python train.py --encoder_layers=14 --decoder_norm="rmsnorm" --steps=5700 --batch_size=96
Rows from block 3 of the image encoder of a small image captioner, named by matrix and row number. Rows with one number belong to one neuron. Each number is 500 + 25 x the weight over its row's rms, rounded and kept within 0 to 999. All counts start at 0. Numbers have three digits each.
After each neuron's rows are labels from the 100 images, of 14976, where the neuron reaches its highest value: "responds to" is what is common among them; "lies over" is the class under the peak. Only what is clearly more common there than usual is listed. The data: rosettes with rotational symmetry. In brackets: how many of the 100, against the usual share in percent.
# fc1: MLP up (encoder.blocks.3.mlp.fc1.weight, 1536x384), inputs 275-329
# fc2: MLP down (encoder.blocks.3.mlp.fc2.weight, 384x1536, transposed), outputs 275-329

fc1.327:486477484480468516493464470519539475515476506504552492484493485481548493510490514467481492474476466468518478526525491487491517486508494530523508513464489527501481568
fc2.327:461559485483525397481520488502495509485499484493495481486529514545508550488571500518525500501482508507500456516499529469489464517482520470480485502480536518525517454
responds to: ten-fold (29 vs 12.2)
lies over: backdrop (100 vs 54.6)

fc1.444:494515475472509482495489500492481517532522492490502530482477511511483520536518491518491473487533507565471523526545507531461504479517505469463525442513490513471509494
fc2.444:542476524528482481475499525495503466477484527510508499499516534478524454467519521484494474528488501472498502501476514467492486511535522503506492554463494487517506500
responds to: pastel (65 vs 14.2)
lies over: backdrop (91 vs 54.6)

fc1.95:454493492526487514480519475540515475500550481525490539561524516504513528482417501471479504498503523498496494468475443478485513512491477544467485497501522534519517521
fc2.95:510498533504482528542456506556504424492492509525502529484495540546535505489496521488500475459467536506484455536476504548536465450538515523545514527491486506504517490
responds to: cool (98 vs 14.5)
lies over: rosette (96 vs 45.4)

fc1.2:497512508475493518494476472535455501498499536522498523477494468492468498462493490468523518465557507435510483493491569518493523514516495504498550500509455495482531519
fc2.2:471525533480494457512523528493479484501526495449499500491515496519487457507486495479437531478512514489495487522461499505485483479461526490489451499508497495499481527
responds to: mirrored (86 vs 50.2); vivid (52 vs 14.7); warm (48 vs 13.9)
lies over: rosette (97 vs 45.4)

fc1.349:512512495511540498493554518507479481491505511484454476485508505510494518477480505483477455476488528509543505531523491503561504502506500499489519487499521465467445507
fc2.349:499512513513493489465455484541489504490469520533505540520526489496486463540516542505566486516563506506493514519511554530481462504503507519500504528485455499511523537
responds to: warm (79 vs 13.9)
lies over: rosette (91 vs 45.4)

fc1.219:530473526508485524502486476531480509482476447462489504489466515527507499502498504509485519497512521508494457520480550524501501493488522541503502500543516499442475490
fc2.219:445515525500517493522509529480480505507478513500545487468482487488511499496518522462556501509518515555481515517485472534484484549507496544503537478480485529518492539
responds to: earthy (70 vs 14.1)
lies over: rosette (92 vs 45.4)

fc1.759:505507514469461535531492469533491455490456543478513511490503524529488479481509502512521520495498492521553500514466471492533492545495506487480505478537489521446528540
fc2.759:459526519506495466486498516497503485498504526537516517497540482514512468477499486498514508502526520452456497483522516493487472456482528515515502465476507508535555528
responds to: mirrored (76 vs 50.2); vivid (58 vs 14.7); earthy (40 vs 14.1)
lies over: rosette (90 vs 45.4)

fc1.136:495527493456511471490472462485459501498534470488474511474490519577528552530562527542473505506480482525499503512474521496525520502485499500427493496512537500550450489
fc2.136:487473484499469508544555570481511477491462512533501504515494489484498473540471484510483541513486501516490523531471464527538482486538481512538512483474513505488537496
responds to: vivid (100 vs 14.7)
lies over: rosette (95 vs 45.4)

fc1.474:491478497501503523535472489506513467517554523484532457495446462501486499488491527478492497532514465466514483452473496467506463496508504519467511480505484490480505489
fc2.474:487492483507515432500481532504538486529521512521498479490526522520509512499535523474472498563507509531493500494453526519498492515501455523478460511476501499514498528
responds to: vivid (100 vs 14.7)
lies over: rosette (95 vs 45.4)

fc1.211:490513509470535515553496488482506500494528477519471474543535536459501568495523513504524454528477504516502522487518472530462515525497484473500502509551516500512503508
fc2.211:471520484488490515482511529513525493509510510483482522475519499547511488504447529513468519518530538529488514524461497490474504499518495541461554492518498476473541476
responds to: cool (100 vs 14.5)
lies over: rosette (97 vs 45.4)

fc1.669:501451535493505493506463507468496486490517458463448510471493482499525501484495544473512482557537511472514539485463501537508512498531468501483513497504521475521514518
fc2.669:452541494517489476476542501458506487490476538529527450518495457458472497522519526478505532466484490526492512542524476497462510505507532501469494528515500503510506469
responds to: vivid (41 vs 14.7); earthy (40 vs 14.1)
lies over: rosette (88 vs 45.4)

fc1.48:527481466462517486476521510495507456488478481488482455500555509446493507518514515528539495522506521485495535519484517444492526433517541530515521503507537508508488482
fc2.48:546501519490521513515497520523440543470486530503490519537474513514515519511504488513534452461486498509521504481518496490536503490527436484519556480496518514506504530
responds to: pastel (79 vs 14.2)
lies over: rosette (81 vs 45.4)

fc1.566:498460493472505492524513488519522499508503530508466509456536489510546475460484516466485507503497454487521479552530538530550537505541510483490491527534539510452514481
fc2.566:486562479482504481536530527453484504494512479493542452522521487500450545514553514489471499515500555489469525452447479502494496484512533499496495507456507514515459535
responds to: grey (54 vs 14.3)
lies over: backdrop (93 vs 54.6)

fc1.77:489473523486474452472536495486545497503517505500503508498549494475502526518486519488493491507506552532470540500540543505482463514551538515490534484483525487519558533
fc2.77:493507488512549516523464505499476475493461502494477505509422470527513500501509496496513497483470470516515492527485476496508547494428480494504492540520496474451526449
responds to: cool (100 vs 14.5)
lies over: rosette (98 vs 45.4)

fc1.282:494445510498487459472494489499527500479501496519525518516494459469492520502482483464522528553499492500549514490450555507483521465487470506500528499556561482512500536
fc2.282:446515534464508514502515479498503522490484514545532454435480502553476509467503534488455499498526473484467459513510483522539519526505479513505501511531520490505468548
responds to: cool (100 vs 14.5)
lies over: rosette (93 vs 45.4)

fc1.579:519490538570512474519443478508445521498489506514533481503530506507484463514433547508494467471539506493497484483517491512450496498433491477496489533541489553526516491
fc2.579:453496492480494492446528492521487463503460499510503489541466466480531486535518514519507484512459535489512466474502515530524514542502495521483470507479491507511531488
responds to: mirrored (86 vs 50.2); vivid (83 vs 14.7); ten-fold (29 vs 12.2)
lies over: rosette (98 vs 45.4)

fc1.166:524517469485509487524550466517515524515499488502493462466501440510456501461454545468548463534513500463496460461458482506464522519481542524520494501524525510527490506
fc2.166:487501538498506509507505482505471506492499479512482527493497477509477541519517485533531513518507492539508499490487446504478502516498440507486535514527460487523511461
responds to: cool (90 vs 14.5); three-fold (43 vs 12.1); four-fold (29 vs 12.3)
lies over: rosette (95 vs 45.4)

fc1.584:468503493506504518487489437492489500534497491480472481483466477479529513497493515477477526503484534499480498503504501514521475441517496499484501470496559505506497519
fc2.584:520504521516495504501491543525492517480470492536481492505554532514501530528497489525531528503408471526531476524507506498469501490491451500515477520522441510474506492
responds to: cool (100 vs 14.5)
lies over: rosette (94 vs 45.4)

fc1.482:535535489458451538515504509490528486490514493490450491543504536515492480495500514502517498457503483506485483465502438495509483494461533514543542484533501490470483469
fc2.482:487509494534523446479513516484498488486467498494551496486499491482481504518518493479520481570538542521483504505552496499523473486488480489477487496500469510532521495
responds to: mirrored (77 vs 50.2); earthy (61 vs 14.1); vivid (39 vs 14.7)
lies over: rosette (91 vs 45.4)

fc1.73:464487556531454499462491508536475489494509517473519450517558547486508458500478480464531500514494515504514483528508544506492521459482463544486497465523508513473527551
fc2.73:495549490491474489466503449496513467511468494506490458473524497515471482493502488495512509474528524504516494470494505547480475554485507490476434467533457503515531594
responds to: mirrored (78 vs 50.2); cool (53 vs 14.5); vivid (47 vs 14.7)
lies over: rosette (93 vs 45.4)

fc1.109:515485570440538486509491486498509450493489501482516441532478507505520551557556555508491503501477513507491519526522466484531490492501490508536502513467536548546489485
fc2.109:502526452522492540484487498488489505502515530482495542484487481482512467460422515511471523579569487549503507508522518506539515456514494506494466482534482462480500537
responds to: dark (98 vs 14.3)
lies over: rosette (83 vs 45.4)

fc1.749:461478513509511499522519488479475500519521496508512497469444520488501530486513548490508473539546477493472499470496543469503467472500530476502505490488488459463525520
fc2.749:498529492495511493495507497503512495499456448440504490531540523497514480509530459516492499500490517497500535516521453530454505499468445501520507492502502509494476482
responds to: cool (100 vs 14.5)
lies over: rosette (72 vs 45.4)

fc1.609:541500458533472488536477516490520488522508507495528506490455531448488475504502454475487478500534509461521517498466491478504472529497472505521492487473526490501486490
fc2.609:529542514513506519473512491542498476553465548476462461478490482496515525527506509509530449499525460493553521471478511541498451516484459503560475452533525469506511492
responds to: pastel (100 vs 14.2)
lies over: rosette (95 vs 45.4)

fc1.720:539527521493481581467497480523479476513488504490500491511513478481533500490490546483457525504509497515488496533500531504479483481512507528504512490516513488505518518
fc2.720:503540509486502449492530522508474486472515529525495495445504487530477460514513442525515479514481553492492510474509502540516498499468525521501504473536480464493479511
responds to: mirrored (87 vs 50.2); vivid (82 vs 14.7); ten-fold (29 vs 12.2)
lies over: rosette (90 vs 45.4)

fc1.258:490538502449472535509551505505502459505467489530503500471482508555493571528497541517501458487463515476468543516495502491489533480523481505518489530528527503502479500
fc2.258:522458514537544507517525571511503502521435502489487521460433487448532473513490481518526509540522511443495488505506486502521491474458497476488517435437474495496518544
responds to: earthy (69 vs 14.1); three-fold (40 vs 12.1)
lies over: rosette (89 vs 45.4)

fc1.131:537520508517490497446485499511518537472494490449530508531521546454477500527458489453518503475520482488524502480542474471535451520540489501514516504466497496488498449
fc2.131:488503559487480511525499539498491517539520479525543529496446467455470456473494474529471534541486519473495517463523488537527539495498491493469460472477507494466492527
responds to: grey (100 vs 14.3)
lies over: rosette (94 vs 45.4)

fc1.78:475559506513487511547544468488502506500527513475473496433434455516515495445542510501446518508537462483487497508449479473502485505500552508521501518502506505522564499
fc2.78:482478483556533510481480496458516493511458515486496485511527487558518487527516496496515493540532496494502483488514567480452484479508455487483529486535483489496492518
responds to: dark (100 vs 14.3)
lies over: rosette (86 vs 45.4)

fc1.206:478524543530538500462526487482536556514453536537493480483474489461488503481520500476495482544509503513486468495523516532549482518485490471525491481531518485497499508
fc2.206:478485545493492489531494495510498489510499503475480509460534516457528521542464460473494543487409520501511520507499471489501490491532471495494522518490506489519496512
responds to: cool (100 vs 14.5)
lies over: rosette (97 vs 45.4)

fc1.340:522504500512526488510523536538490502512485447495506477553437516481481512545476489506486491518440490520500478511500485422539470534506478497483543502542498501466481485
fc2.340:521538510488499454481499506511518496457501517525525495467534495480476497497522506491457495518557517455509513548515525529464533490505487482494454482515509527514457528
responds to: pastel (99 vs 14.2)
lies over: rosette (82 vs 45.4)

fc1.298:460541481488497529498508489497521501503474503537548505511477483491527460541522528513515520472446516449517497471515493492539512503531487494564464485473510474490486509
fc2.298:503513489513524441526486508512496487525497558493504503505504483514509522484481485490479475523491511515470522544494510505491506501474510548484519490498523487500542501
responds to: mirrored (82 vs 50.2); warm (79 vs 13.9); ten-fold (38 vs 12.2)
lies over: rosette (98 vs 45.4)

fc1.650:533489509513461495483503485467479508515475491497511504517492511436504510502487464508494475525537499494504516500507507528502515482520484511497475468494509551536487504
fc2.650:491487493484503504522506495492506508489482491494509504483550517506505530501472495496458537489542514514513445478483512500455503556541481515512501524503459486469482512
responds to: earthy (94 vs 14.1)
lies over: rosette (94 vs 45.4)

fc1.406:486489549482482481533497463528490490497505519487520461511526465543493503450444517484510457507477486502495530529481502487500476525505502508535465517531496472498512495
fc2.406:472528474533504490493484452504517469500535521520498431481515451464475494454505453467508498546467474491498508440491543493521512501473540499470486491488499507556459499
responds to: mirrored (83 vs 50.2); vivid (66 vs 14.7)
lies over: rosette (97 vs 45.4)

fc1.114:531476485523480525483475489533515524546570477542495453494479496476477527480540498493522497509516475518473493493508515499530489504509501467503498551521505484532470465
fc2.114:484471488453479495525537519456512505505445504510537526491526505530514485487508504539481464475496539486510502487496494521446524481493557513463468504462524496506498504
responds to: three-fold (40 vs 12.1)
lies over: backdrop (90 vs 54.6)

fc1.457:517509471549494490510491536463476525450545508482513532526497584472502519494463488510535499454471492559511519502482493498463524455514522525477523550499548509520471486
fc2.457:508492522505509460531446515564520510526503493501527491489524479498474486535537515494483505512468477507499524463548537504502519468529492488505478491502494528441516481
responds to: grey (100 vs 14.3)
lies over: rosette (91 vs 45.4)

fc1.378:491506493495568524452532482538498509511500524499523509499516533500508554469529518480497499516458491508501515525499522447499509509484469526508527468479504487541518480
fc2.378:510464480524548506511472506500540499498494503489469433512481449506519467517486504531525538529523492509478499448503465502519479472512487500476442532520485477478478488
responds to: grey (90 vs 14.3)
lies over: rosette (82 vs 45.4)

fc1.728:515513500465466474498496470509521486520480506479477483505480510447507499517467488538483503495488509476469469506547494487501491500484516495507495516484490519496547522
fc2.728:527494496509535508498510516499521510512452496467501497512528513491478481509511512505500495537503505501491537472481497498512482505483485502462453522495451487488488557
responds to: earthy (100 vs 14.1)
lies over: rosette (97 vs 45.4)

fc1.224:462485492532498489542488471482486472475496490521509508501519444542483534528486471483529530499521465556488526508524495501485498515475550515512498461501495475460502488
fc2.224:460477511446487509460480508502507522517452513523478462481536555494504494544487472556484506553512524441483491449474498486500530528521491508400534509506544491473505503
responds to: cool (100 vs 14.5)
lies over: rosette (93 vs 45.4)

fc1.542:474465512555510485532515496557496505492442485528476526506515482498500481519472516505517452497523538534495493485484473484490512484505494515523562516498512490484506500
fc2.542:488494475461531498473485499477510516479492570474482512543538509500456511488523534500474534472506502453502482487538482532526535522521531517485504497494556516494466487
responds to: three-fold (47 vs 12.1); vivid (47 vs 14.7); dark (45 vs 14.3)
lies over: backdrop (86 vs 54.6)

fc1.705:488529484465477495488505488495500496532528480484476489471485552520487508500449523469496467503505499470520491490460486559501519492467478523498478507530477508496468486
fc2.705:499520501539523528458483488493485495501479507498504494487488484497487537501536496513520511545474480539514475508499516458487519528510477508512496456513512484526516515
responds to: grey (100 vs 14.3); three-fold (33 vs 12.1)
lies over: rosette (97 vs 45.4)

fc1.533:476500500442506489484531503473508472529471551457523485492447497496468502514484510493512469527524477484526474510470494516475527465486490462454487509537452476532439519
fc2.533:453490565433462480485464466525499515498505482525495485472529478519490479514444502478504505506459494524478512522473498498512458473452522524536471511532549465525504432
responds to: cool (100 vs 14.5)
lies over: rosette (95 vs 45.4)

fc1.299:511521509496524495529484491530535507485506512539552504502505516517525486528494524517478494498529515512500523515476516505521538485480497526481528532499529502494516473
fc2.299:465502470508497434518519512484488500528547521517481507530488521535532492536518498534523491517472491510501462478511497529489531483480486499498465485495494479497491475
responds to: vivid (86 vs 14.7)
lies over: rosette (82 vs 45.4)

fc1.353:494479472504520503520505493497504519497497519492528492492466503548515510481507497494498477487495505442517510467482510478493515498504534465479551472525451516443547533
fc2.353:453560525467490526510510481500535486509478457502503514519502520528493522520512510521496511517514522542493481478484460506536495500480506527502473533482505500546462503
responds to: mirrored (77 vs 50.2); vivid (69 vs 14.7)
lies over: rosette (88 vs 45.4)

fc1.612:525471506499515486493513507476515527488489533480483512497554538467521539455495512542492495501449489516508490490480511484484469512484546519506542521483525506489482545
fc2.612:520551501509516493465506541562490482493515496470484477503472498555471461482492491461535486496475521476495504541485497499517482502545469469494537453496503512468500483
responds to: vivid (68 vs 14.7)
lies over: backdrop (100 vs 54.6)

fc1.311:495504449479452491466544504427478517521521491466478501561539495533507571541480493446513521496514504506458467506475491526453525553517533478503509489514541471546519518
fc2.311:511500523495536504535518481521481478484570523528474465506462501463444488497489505521487538477481441499506531481533477508479529505545467519472457517520482519508485473
responds to: cool (100 vs 14.5)
lies over: rosette (91 vs 45.4)

fc1.233:502468476531488481474542490510532477486559497540522473536485495529510525485518504558534477540529494467506465516437456485523467525501520498497495504528461524503480465
fc2.233:497529479473530497498474522479443529550452518479451524508527512491472471506504522465527497463508539520528504519505516499519503497470450514483468525522474476506498494
responds to: pastel (100 vs 14.2)
lies over: rosette (94 vs 45.4)

fc1.497:491566476478494492496500506475474478495522463514539480515469478508516516485567533465480465500498516484473514523516499523539501471501524558531467474517524506531529516
fc2.497:507501484462503503496500465492508537482487569497511529463513520503492477475450454470486545489483452483520504521523505496498498477541498522501516493521492476515502503
responds to: pastel (39 vs 14.2); warm (36 vs 13.9)
lies over: backdrop (87 vs 54.6)

fc1.427:536504509465485445482531502480484496470481494512527481536506508496519515498446462517499497503478479516510492458503520508526464532486511491478504498504472513538504516
fc2.427:492514504513508513534495488527493488482492559470465463477531457526462484520525501464514516507480527478517505492535479486507489465442476502491452488525489493535474491
responds to: cool (88 vs 14.5)
lies over: rosette (97 vs 45.4)

fc1.419:474503512510497490497515501515495488505496468536496555547501508488452489507480502509460509478510455476529479496557489506496521505515486487517494516516443539525499505
fc2.419:435537472495522502490497502489479487504496540510492472493499516511489503496501480522468532454495484495469488487525507465508490473536504511498503486478523513502473490
responds to: warm (70 vs 13.9)
lies over: backdrop (100 vs 54.6)

fc1.40:523457534484490500484504464492483526525498492522506512530521518508546529528483515517493532549486501508487509539485482524494475522545498495495477508492474511487495522
fc2.40:495506484483473456532498498499506507501509480510490469498520503489488464477462493496495438482517505473496489492536528540503489511509537545529525502507496464529493492
responds to: earthy (60 vs 14.1); dark (40 vs 14.3)
lies over: rosette (85 vs 45.4)

fc1.67:498512476550507515490482493517504485532435549518472502523472472526504476471483504515487546501529489435500507496480507477550457502520517492479460447503515480484471460
fc2.67:459517511489501501509497468518500501464481481487464515495502495507504506534521489546494477493510500506549529453471504519502521511488481543514523528531538494510496509
responds to: vivid (99 vs 14.7)
lies over: rosette (91 vs 45.4)

fc1.685:555520499462509507498513472556471468504546468474494527539492505484505526561504493444521530441487560518534496490526467502544489498515505540480508491492503455508451474
fc2.685:474486495542506480540545502491490541492453492504508446458488517535506503516515500528518447503450490514519510460459520487507534534474474496506452500503490506526525512
responds to: warm (100 vs 13.9)
lies over: rosette (96 vs 45.4)

fc1.189:515511498536496489495497534503518480483519520512532490515523507462519501482503533566540501494546475481511483473495458462485475494482453498522472511453496502530485494
fc2.189:528499502473513492507502483487530543536513495501437485537458528518506523485497486443486483462477501517529538470506567534512531500494518494478531525468536506478552500
responds to: pastel (92 vs 14.2)
lies over: rosette (99 vs 45.4)

fc1.325:481536469516477481542472546486475489444556483501499555537498520527523518483494530523492499490497520461483463488456488516533489463472524492504536552519525465473549500
fc2.325:484517526488509507453491499523513498489468533508539518455486494491416495529500464480493532472520476485481494499527517514487523503576508526533476481495441521534483518
responds to: dark (41 vs 14.3); pastel (36 vs 14.2)
lies over: backdrop (86 vs 54.6)

fc1.641:498525521487516492457515517522499477480581529477459466483547537516521527516470510505484492561530495517471515478460512489481494450515544526507505508517483500499522455
fc2.641:484459514489506454525441496525512511510460485485462538505524505478488478481515497537496485434452491486478475509523493500474521513468505495474518487478506483494502559
responds to: vivid (42 vs 14.7)
lies over: backdrop (98 vs 54.6)

fc1.180:550514459544500476546475508472507496525507478493529446490468478473541497529522480464471468508501490494509500550492502492525507478501529489489519444510455529510491534
fc2.180:541494494476520495486526516543522493542484461506502517476493468490518498498525508516523481502534524476492486518513537494464504508458410479509494483506515496509512483
responds to: pastel (100 vs 14.2); three-fold (33 vs 12.1)
lies over: rosette (92 vs 45.4)

fc1.208:496499512511498476464508493477496465457508471478526454460486481540528508542504528492463456510481504516460515521516531479482486569521515530514473499531511493510496507
fc2.208:478518463513503483500538487521500539551427505521502506483521462523452482460492490496499487494458516505473492461512524531485516486482542488452521477475476509478498502
responds to: earthy (63 vs 14.1)
lies over: rosette (91 vs 45.4)

fc1.524:509482506474486511482521517534414522495481514513513501519485508502509476492532526447443478485504530445540525504521484483556510499509461514488489452517486498475467513
fc2.524:501488525527528498527484519512506490559512499491454477478496477542491523467502492444520521494515539514448487484453529506502490471446552464504499511488471489507514500
responds to: mirrored (87 vs 50.2); warm (76 vs 13.9); ten-fold (29 vs 12.2)
lies over: rosette (96 vs 45.4)

fc1.740:484499492489507516522504467467453509512532521513542523497524583550510492480542538494520474514465489530467534468450523513480462507512520496520479527480490499509510489
fc2.740:513540514507522501464524517475520511510515513502518478478528509491505474524464533514509553501516487477490494562532538525495520483533490524489478516484512500514523497
responds to: vivid (45 vs 14.7)
lies over: backdrop (95 vs 54.6)

fc1.756:489464504541508543504496512510514490510506478500478500476519547543506508535436509509493461501537518523527480547475510468535520489484504510459538514509448526468480473
fc2.756:477506517440475470534516496525492483512503544492520507515491525551500537495524456490478539492507452445501510468517475501495526495527488506508479485494536474520519523
responds to: vivid (100 vs 14.7); three-fold (39 vs 12.1)
lies over: rosette (92 vs 45.4)

fc1.589:466508467512483485522462494563503496476490514470481464554525482516500558497504456536521507502525453555473493509513479486500481481495534500514590514485483496526540528
fc2.589:499495491510552497472492503458471507504495548487530490462478501509490481533518519484485472530525515474501509493493484496518478495486483487508437530503506480541515493
responds to: vivid (99 vs 14.7)
lies over: rosette (72 vs 45.4)